config.toml
win_length = 512
activation = "swiglu"
num_experts = 8
optimizer = "normuon"
batch_size = 128
Rows from block 3 of a small sound classifier, named by matrix and row number. Rows with one number within an expert belong to one neuron, the router's apart. Each number is 128 + 32 x the weight over its row's rms, rounded and kept within 0 to 255. All counts start at 0. Numbers have three digits each.
Before each expert's rows are labels from the 100 clips, of 14976, where the router gives the expert most weight on average: "peak on" is the class under the peak; "responds to" is what is common among them. Only what is clearly more common there than usual is listed. The data: melodies that start on their tonic, played by one synthesised instrument. In brackets: how many of the 100, against the usual share in percent.
# router: slot weights (model.blocks.3.mlp.router.weight, 16x384, trained with AdamW), inputs 0-95
# gate: expert gate (model.blocks.3.mlp.gate, 8x96x384), inputs 0-95
# up: expert up (model.blocks.3.mlp.up, 8x96x384), inputs 0-95
# down: expert down (model.blocks.3.mlp.down, 8x384x96, transposed), outputs 0-95

# expert 0
peak on: no note (100 vs 33.1)
responds to: staccato (98 vs 25.5); pace: slow (64 vs 33.2)
router.0:141121155120141108119099092098112140141202111100196118155051116142088165156113112127224118146085119102120133139112079138155129136103120109149118122176060095114179162032180119109113090161187137114101109123158083135113137129102098194085137133147116119135207112119110093142138109125108139112
router.1:147074115104146094147099094069094135126176107122184109141072113145075171142101104149211144144093143106105136144096079132128128130123092086154134116179103072127180151031147130120125107157213134148113108129137093093139152145129082170106131148169097104128222115081098114167152103109092186115
gate.0:129125108132128117140152128120132101128038132129128127125126141129126122107128122101125108118130126121160131142128151129127129128131121130115136132121128128122126116126124115133118125128131126131139134123135129135131130129128126132129230125119127127122130147128130135112128134074133134127
up.0:127136126128129128124132128129127124161126131120127129125128128129128128078127125121130172127131127126127128128128141124128130128129122129046133127126128128127128128124128129125128127127143126142127130129128123132128127128128128129132128124166127125095017127127129124129123128026131130129
down.0:069142058140162127127118076149093138133174124129140125079164130116123131126129154117125141125083114139125104130127127115092128151179179124022151137125161128114100132137125089153122126110148075023143164128131108210132106119131141140179168162122170101145142117147126138047129137022107138168

# expert 4
peak on: no note (71 vs 33.1)
responds to: quiet level (64 vs 29.1); tonic: G# (32 vs 8.7); marimba-like (25 vs 5.1)
router.8:175141162129120114158114107124087112054145132100158154161108157139106182106114113133173041163144131098151161138146139143133162159099083173143134168176149138134126097098158101148111123145162086155129114079109098156144156166077160179118158185156139143106196141142104132135066130099127152168
router.9:158136171092134116151075128070094144107199101104157133136102138104074173116105104133177130148123125086129150141111115167108092119133053121147136110208151163104109169090180134123136103132175151105113140122105044149114146118126144183106125141187108119084195145103088117177154152076096138156
gate.0:138112174115126109135128126143104129097175132132127225126135127128122121132123121153130173128130121088134129123128171123133115120128112125113255117195125127127128130121128125041127144138134123136188129111064127132126148128124126131139203125137122127128121138130129116131109141208125148127
up.0:128143115142132128127120124127137096048097129126081114124132127129133130133126139118128150136141108129143128124128255128130127131126125138000135129100137142129125128109127125128122123099136132105127126134128131128130127136125124128123113000120126137120034210127127181130119121255130121122
down.0:120127120129145116130125117124124102108142111131112135133136133101099125124110083124149232113162127134138137125173166113122116134162127125129129162141107135138115193162145111078121157129118138109148124097070057129130108091129135136150138140191109117145068184130103126140142139195114175128

# expert 3
peak on: F4 (27 vs 2)
responds to: the note F (67 vs 40.2); tonic: F (33 vs 8.5)
router.6:151154125103138119149146145149070102096102100087114168152093210154101204149151129170166089154161116147143106145151138116145133192125084169068138174157129137105130087121199120120162121116164071165134112095111120139099165149093129221154142171149125175137131159123087123170107135144130131114
router.7:154109156138099145148171141142130125077099111103147185156131207169112191112158103153186091168133149144161141103137104086185132152151137125084118154125129122101133094148185125105166121098117077149117123040105145082108173143100105198155177190099136135109123197160130139105092127119105163115
gate.0:128130152120126141000114128078128147130141127130128122125130247128118138120102126126126081128137128126127128129128155128128070120116128120116088149139128147126127128062129114131128118128131128125136127122128126128128133128128120149128129117131127115118097144133129000130154129255132138128
up.0:126129128128127135181124164165132102074126104128128157130123142128129118128135131144129111137126117128153128126127093128128130144128130122135146132130129100129128124162127125108128102129112131128129113128123149189129131124128114127128144135128138130138099125130127123129023130130129128128
down.0:128127126124129104128255117116135127120132255138115106104123110128132123124125126125110128127128130132123128129134131131124151111123128130128164129128128128127140131135129144122126127134125120128132168129122128124122109079137124132125123123124108132128121129124128126132128134129127116131

# expert 7
peak on: no note (63 vs 33.1)
responds to: thin (high-pass) (54 vs 12.2); bass guitar-like (37 vs 5); pink noise (34 vs 7.5)
router.14:127125149119123099143089100118139127158177137120178150154075143119090189135079040127164145124126143049130135130141062142137106129115053133143151105156119112129133143091152156151132074128160155089101143139113042092159123135166114166137101110168087108125195092109084109171173118101086167103
router.15:141142148115119091130052079099142127150160139091182140151060131116071161126088056151175117183097143069123112146135093132150090131098061150144128122177082132136134146068165106122115115148151134129096150133120096078115152145154119181146110124141127129110185135139117115137133118062093173119
gate.0:128151128138122255000128126146082158149118128127128126126128176132128130119135118147099130129130122158116123128127023137128125129128132124124062124128127127129128127116132114126128129127146089155224122128125144132127125129129128130140123118145125127111132180119128139129124128029127147130
up.0:128158128127128130000126135147127188142146128125128118123127203130125135128100123152079255129127114177109132126124096130127123141128129122110128126129128126131129135116129178116129128127150133142227126127102138137126117133128128141128130121134128125040130244106125021127123132000128128128
down.0:102109170170169121167102105097134110108125110121119143118106159123139055156080147127138134061123175103122129149165127140116084158139121148138091118168136132148148157075180163149138127127085140113106086108114141157180157145082130210176085106048115150118085124104129079127086097125124108106